config = dict(
    arch='jasper',
    model='CTC audio transcriber',
    dataset='two synthetic voices taking turns or overlapping, over music, noise or silence',
    train_examples=26041,
    gain_aug_db=10,
    time_shift_ms=100,
    n_mels=80,
    hop_length=160,
    input='log_mel',
    spec_augment=True,
    win_length=512,
    tokenizer='char',
    vocab_size=32,
    norm='batchnorm',
    hidden_act='silu',
    channel_attention='se',
    depths=[3, 3, 3],
    kernel_size=7,
    stem='single',
    widths=[128, 192, 288],
    init='torch_default',
    residual_init='scaled_by_depth',
    optimizer='soap',
    beta2=0.95,
    learning_rate=0.0025,
    beta1=0.9,
    shampoo_beta=0.95,
    eps=1e-08,
    precondition_frequency=50,
    max_precond_dim=1024,
    merge_dims=True,
    one_sided=False,
    adamw_lr_other_params=0.00092,
    max_grad_norm=1.0,
    cautious_weight_decay=True,
    max_steps=6600,
    batch_size=128,
    epochs=32.4,
    lr_schedule='linear',
    final_lr_fraction=0.1,
    warmup_steps=330,
    weight_decay=0.1,
    adamw_weight_decay_other_params=0.01,
)
Rows from block 5, named by matrix and row number. Rows with one number belong to one channel. Each number is 500 + 50 x the weight over the matrix's rms, rounded and kept within 0 to 999. All counts start at 0. Numbers have three digits each.
# convs0: first width-7 conv (model.blocks.5.convs.0.weight, 192x192x7), inputs 144-161, a 7 kernel for each
# convs1: second width-7 conv (model.blocks.5.convs.1.weight, 192x192x7, transposed), outputs 144-161, a 7 kernel for each
convs0.107:441458457487538501443520455535512507479478556516516446533486511436486473511512476519541510499503439492456492511586512560561473473504535554455462459474519479475522524511572551520482495467476440447378538401502515487390453457473581561490554555539533522471450480519479479427498483535311518499480502552529479554518522547508411520485481561506441489595468719458449511440551439441474448
convs0.108:423555518483527471528497501582538609448556506536554463555547510550485607498503435502590557542586539463455513547484572459499549484465428438524478490522490506510465470560486543462497510406482552541510509419415467505503461522549404533450395449481490503457536506491590550551464460474473559542512403371472446544386458444584563605460523463476544459452463505352532537528571529510437546
convs0.109:471474447476506479497469452493517517551502527426484464504486545488512482483437524469520445457491528465492552520535624522566501433566490508530540507508523498505579465501568626626530473460572522482524496498455513406494476505508468528437501515487516505530505495497423498447512556477475498515508531565493440457515457446429510560514452450490536510459510371503499516443481458534540466
convs0.110:446509571537537495438552547495525433493466555567593546473491521421507457447608513379541525542462496574555515441442495473489495543428503545460533545482547473516482522436502532535492516555457469627501560418428446532494483442551554496516510409413534487524568466516450487500503548608494553571492509414551529475605549385557444399529540510473496538406609485506541461485566439467450485
convs0.111:365401490521443512515562575563494487498484485493518502497449499486549501525436599485469512510453476456494432521517518562507511522579477501478467491516548476463498494598618508532514482435459441643503531536591491554474476589541446499482439490505511475493503492442469524486556520500468539504387428556496553445412473549434488500469516497540461519505491528540544565569549528514435467
convs0.112:382457534417587485588489462537528516543545486521524460516501456575565491531447511422474525571480481481481533505370511451461480515540463495481561476469483511484502527577545529447517539517486513444570495503554530549588516505540473504453448499434499466530586485481455507579478544519436467533482477529464492571431476494482435373533565410627540505601501476514502554526451416502459514
convs0.113:499392436503476489506465494539464417565526406497482518501487484440548552460438519490365569514516538488547472392481460502440439494566487523505519577511460422476487407484486400582548418441416663546363454606540437486458567535417447448485521389449550511568471456578605480547522537558573496516527594553455465473565374483496594501430500491461466443435567529558518498488471557530465518
convs0.114:496563539543447579557515527525507479446427470434549506561389521507430474513528494437467539479520524378452546556530515340416461426421538493501497552450512544495508530460492506455501474509419484554491517534501562539541517468495412456481502547476495498591496497492487454503495391579471489445475516428608548538510413506556578414479572525489461488560450512538547532520512486421519572
convs0.115:573507461496485484433493474495497418435495501505510536497522555476557464524528501443454477468574483454483416461415506498460434455461508546594639511503511493518467521505543539534548535536545543478467548455577481491476491442525444477446539518454526484532488490558434445434428509503550366513433451545505516394550511448584532574471451453461512503427479528532431577481520481472430431
convs0.116:465495561556459589439486514470420507447503515524549551460479477535487448470464619522474493553547478438395475584546496516558507481453492477485412452512495579580527528386520508463464498443527475320584522351509419459534521466447421513514469591425387452409463476504516490434443498507523479490466470448496534512458536551637525498423503559508540504546411445539506444524532476526531558
convs0.117:518625475493474491441562576504535495440441520540568474545524544468476485492434657553558481509630433422501552430515583507592480573520522672510533466436503522480558477583482548486526482539609528497564643548510491536501453488477529458585469553582529477446542486514531478472547526450555451538527434523489476503477539363470530528503519594441505512525498500506431498465486549495544545
convs0.118:472448488490523527466481440452440512451505394451476396402508482435436493476539489489502393418504599481476565490492518487437490546546533510511531466429477488441492435538515516526529529467506523566566554461385535473478634513510476477545551510539509500432490551577523574571428472553454439509505510573519466469515466600555503505550485623328467529578501552593496477486483501518466589
convs0.119:569504537486543393517586516555485567482505455508504550514512526469409528513559499472493498457490485429457467510559544521595491495533547557462478449510478417551493412433577545509572533503491442540517498469496484469440534519477570560443475452441474496533473436485486499589441440444416495502539481438477482554535370449497561471582551565441460541485453536549513476402471430511456444
convs0.120:481457492440558475428455498446540526515474490519583504541579518519456474537571502552450533520513520481557524470542471386517567527467427473520486486456589528491519514447490547484500519499489543486565425476512501601505484482517584612563492496474518543569521476549532584513512434472438567465469537486492418544611452498517589405502496499497520508575497491471491502530480481493536488
convs0.121:565378470462447527441500534543544531548504532526452458466525500571503492469484495541551416478494465572497504586527517489602530461428536479478530545546447540468506515510469557508458473474543561530587429469475446516457526503522606567551534539501614551574416473453490439495444522399468407435329398434476411438498539566526423533626511484500460539452558454482471478466513553469492471
convs0.122:459441495396457530475412520503437503496509476560562519603495478468484493554456560433501501562545516532534485654559547487421450399545523500480446488434445492581593517469526563479498444526482530544578602429434528542550560458515433460520530538502482511473516477458548483440496508676464503553509581461528566508475471480494411387491507418449500580475482533483504479555571489485476519
convs0.123:564490479518440515449483497486534519496509461457474526464430485496496481414410460591449554457556569423538564444484493440489463529556528569582467478524492398477438493465491478501463461462530468517536565592488427574590456530557496469552491544484460411458586534502497563559527427488459448533541549567496481494454556508558441509536520592495579488483511468445424548502547504526483513
convs0.124:606445565480473545384455494528504543417533494567607491377443548481411468560490477498488479431422519526509552540566476465466615480445483462446544438513554526568484474422515524506548472496508494438425403387565541504450458473456526477506550475475567538519486539501451474476552553569486549525455493386531493476586513477494536469479568566474496490459561432419593470478467452487465497
convs0.125:399511473486511548505470549454592519574468501433527495487464519562410546469571543611523525551570440566476449444527448484434533583451482520496566470456602418539461454439475411446442515435457362594510494513459517500506456464517549465495441531450463469486523610519521573477490497440502461479535521465495481469505521518485462467528528450531628586504506500466462550485476493495506509
convs0.126:498543482427538511476564488462442383510520538511519507506490539482489540480466467454582559502534535536542479500497569587652611413428567623543583515504504495470543472505540507547497540533559512427486595472509475510587487425397386550457518483475406450509455480458474500509506455488511559534497467514469427517544473507583492512463457515486606483556472439508552493542602463429464496
convs0.127:528527472508466555499477458395482498482479496465526451511515554504477465565556513525466433567441563469511473463561543469518676477423486508516439579486512562553553576512540516501504623474465516505521541483457510512595528640477507440443403440511438521518528496573549469557498526524540579456513500556544471478506472472491507484480489495507529534492524501536564481530528512480465451
convs0.128:431455464467537535538412429458467448451520524511501504493502481493528524478501527445517515578465421537549495519511518559479479496401552530512446496499555508573564485478488515534514475480509568417514536521548535485463461539476512503517522551547468466421496514460523540473555502509579491536560562492480440508431494506547469476537521401585575556501552450533500533476521542564468522
convs0.129:444509425472549507513528554525497460496505444505435571491488525449458455504397561505409338509437502500510426446479516466610441420469412423459479414510496515369414529552522507374461494497482468516444521523423547523519539486437524530449406485501429491456460581425538545454509512530470553594499473497416550374409575418485471569522519513551487479539470452469436453526396477492624540
convs0.130:526481529505475489472458512598514495511497604541573536524587569529491418498547493563490513526476466539458480514490492434430491517503456490471482538438485421485469466524567524469538503518512603556515356552450511458532493461585556537492526489481586498498601551525537536491535572513533509433453510358464496587536558559458515560449500491511472535524489454580447432464507522491509569
convs1.107:540557486498531462548497495478399534515513448564531581470527514551502550462477508529530532481541501535542534452518491450499458455452533468464464479583427420415507503504453554518514558474519452456568394571481487483445475536505521426532561499527534525547492452529495496490451460480501469569455470549531525602581480477531435521561553549506520515438535486518541521566497476490473480
convs1.108:429538537537496425413475472586584500531517468464488555579511578538399484461434509495552541477445511488455526552505504557478432612499493506545529510467505484527484458455502549478534521421441469496548509494514442554559498509517428449479487457509481511499494502548629531489512543547528519539513495491449511466463571493452427481508480477465435499513494546552489467447467483505554489
convs1.109:430474507528538475554479520514500528499465559606560545472605487676432565536567554484555496453519507548522547550518496482562577525498547457529488553517573488444517617427515534533478477479424439547461545440470465511566565573536574528467520461488509402507441422481553525519444511554452543516491486560470523500543496486510522521526563443487375319449484558530502477476468522497499455
convs1.110:531558461533515503479425496520470525469472506429511524415527522493479500487523527497455364504461448441490394445451484489503496415481412451549489504520572434407449466488471522459458427450528539518478483600489502507483465460495546469468477473570607538452473484472396485559466586588609497518473518576485477532514565545625548487612482523553410425438500486388466505497501545565530491
convs1.111:545462566451496355490506440464499497480554487514549485490429387551459539506504425373520554596536507472522341522444468503498601514613483451484470494496498486485444437521460479505511537496446444517467509580408631522515456486524526452446488435466522512472475453438463540482484469530470563563564513477430505399452578423554528533450454551571521531513504466439482494550472483616513434
convs1.112:393475444556489556551490487434484488429453537487522523485536491520577542587532502489550450516546516551572494464414442537457521587522517512544448517505515571514480449526465482463473524460549503480544530476520525457494389508537484550495508480441453461514520388536450493536557507491470391508555586531439490513543486534471498560450492514489495529520515521513431399483455526415525569
convs1.113:549512391509518458491557506509564504489481569484483541479522450539535583528503460530619480452552561534497577448427521537618525449432485498496496481509533444393507485613491630503587495510522499519508547486580541576470459506495568582468607599552492463520432510509500475405464419567492488511585549521554561538519527549514514409512505482581525481509434529459487485546463431504491518
convs1.114:524431572472516555513482478521454442437409488517571576547536490552441469431470437476470490480466490454502607484502468430392479483486488447471525589498422601584471463560591505503533580602494509407574505509546538499510521593550522553465516484511506547482510480452537488496506518505492549598474561559559507560471566519568537511466493478512499436463533457371425452496566524455542488
convs1.115:496443438439474527513465461473499475491523454529460547489457519538487525556575506605528559473460496488529494506496492497406570474585460487477540510464528509513546452489549507517548528495532601444596532532521500480448437479535534502501499454471559499499412428457488491507500462523407581408503451534518514531451519476516522534547470584537534451512487506513582486549475493531461487
convs1.116:504452529521492586583515507555535521466497504446567488504563519504482543441519593556467546541535474500510491497557530382502471560583506483490445398493477428576439569589558653550486538506507434432440511527601558501471495438501464478509460561504461502330491474585544442535510574456527521543443578514497485466477428522530499495474425471391478501503525450553474551504526545502465404
convs1.117:533530564490491383472520485575528496446529591518522499349450556513467548508549491582503548534524458529470543472450468468572476468431530420461499418559505501437475416529481458440434407460493473478416374358554439486485402502494449427511444490484521472506470484438520579471528487414481573455498377513426488405537486560587477542529472483538487484505479541465463513462529481492570544
convs1.118:574522566525499482509519547506568510506556555610495545432549544487508518568534519505551587453493541416507519548578537501489459474428474507461433336510556449470440411483432522542477479454505516455487436472527509518561481461486518495519506481524594491531606343448489490442486496418426538549522464498507410510460383484511454517492475548495499499439565510475544465489487538538513525
convs1.119:479452503572535541632470525458604559562550513534556470553491471487652549536481448451502419518500527498426504466505412509516519429568566559538538549518431488513546566677534578533497465502467535440440422522416469539477441465526478463467479486469517507547480436473545446466518430505459439589538564432545564499473426478415502555446493519465563498459512521451569512488477549590613537
convs1.120:406386466586478592465530582503502472478493447534483428491484495576502494492496541633431479475502542458552478451603576471477456536492475484432472561546489529654520418518503458413508478532534467449443582425615438473398425522505435488543497497527549504543494524508447472558507472545507413472471543485520417340521528533658553530557431402487475500441486487509521560507516522473529471
convs1.121:506504535509509490449514487512459513446470499494537535547592537453485474519524603639546516538574480502470504398478498467431513464441457544491536536410494495486459475478395494498503541532534534486532519532472524474449572543569531452460548545524567518516547530508518517528533559516396460504525449485483427498490507537556596608494547519473459502484457487509576522469493551579546585
convs1.122:556463460456456505536450539375534524499554475428517502482494512462463462427480472481511572504499513464559515485423424532496503425547535546533503571506503472490543479344611473460466553409521570411372429480529497503459399467477512476515527503471480392340586575585614631407466506497444469501353662484468472475487545451527585583476487418472580595557530482504531457611431521639499559
convs1.123:483448429478523546450531487472439412515567430412442484454557567474451525511553464456477448505466475548567553559528419447486504510582531505518423428404391473493554521515601556521524524525470466381442438366430463588550481371537489484558543499581518489514451489460534497459532552418450518500493511500511518477501482476456465445467432529470454491527401553485433556555574542482511427
convs1.124:606458456451451483529438525488511476536560427560499501526583489482571512569493544403532453493445478445433555559463502411583536459459577521470514484471464534404537514562515548594404505535533453537538445438504423438477431500428450468539511503486519466491510454453509489459453460476449466413582540480566532553528560456555474483540531547542457540510460528462542544452491468583534560
convs1.125:395463422572541492451549528572507525543502526494493507477455503576454584509441573474519508559502424476487458528484467407504536472471410446443545596585522618543530449565421490484486384456374528506414547626572471388545518513500467462498507511488481421434555477465384478417438532561393503427507408466491431494386516481445508444453449539536587473529474473490469464411456455549491495
convs1.126:485457414514557566555503499576559521461446460520542455496483528641561544468422505527461509501456496449463572490521504593468511579419496457526544468429471473497440526522481507470526522498490534524546494523455469543497468459515470422469508596490596531522521535501479520459469488454429467531579592597538511504507481474445454501508495493421530524545418425526500488505505486429452504
convs1.127:503409546460382417485553528496419525456455495519527523498568492496494496471601559603429405418521508574516513459502527373516528524471434478550593592491395512568488485538530500468491501437429490476424434445473500516530452528433466568512482580583520509482459504517514459508472513450536400514508494507563523497514506489516501502453501431600491426462394538484480527464476470504545525
convs1.128:505416423550433464472509537499529541566556497576623509521445486512461410429512510526479444510576519431443450468483482522551440491537530476488538468460510449476476493526483580489450429402383454501454483383568480459481509456518542478566522511473468481492523493388491549430534477398489517541470515526542461454504541619378524436469488503443485516510520619506444560479409535552520542
convs1.129:479451483536519519470472474587475461453461440461537510428536457441407458466493526549479437515522565556513637451522522479504451514424564532484471469423426511578500479421575532524478492481475510549509424559514560382494419452472536444446449541462388503467453536555498522444492512521526497533488539479500543536487553505563527469533474496460580484497475408505450569498520528547399531
convs1.130:489485495527600585474491467535411454461463462459447410424472540458503510500484521467460505535515513469545520515500531464468466615476419421521505482415405476521578573489438373479431588521485415423477544606588546459508406544524546516505543445515491555655447470469453505482513490558489431462578548578520499458543468532406534477510498534499473452562516475493520543479564446563471591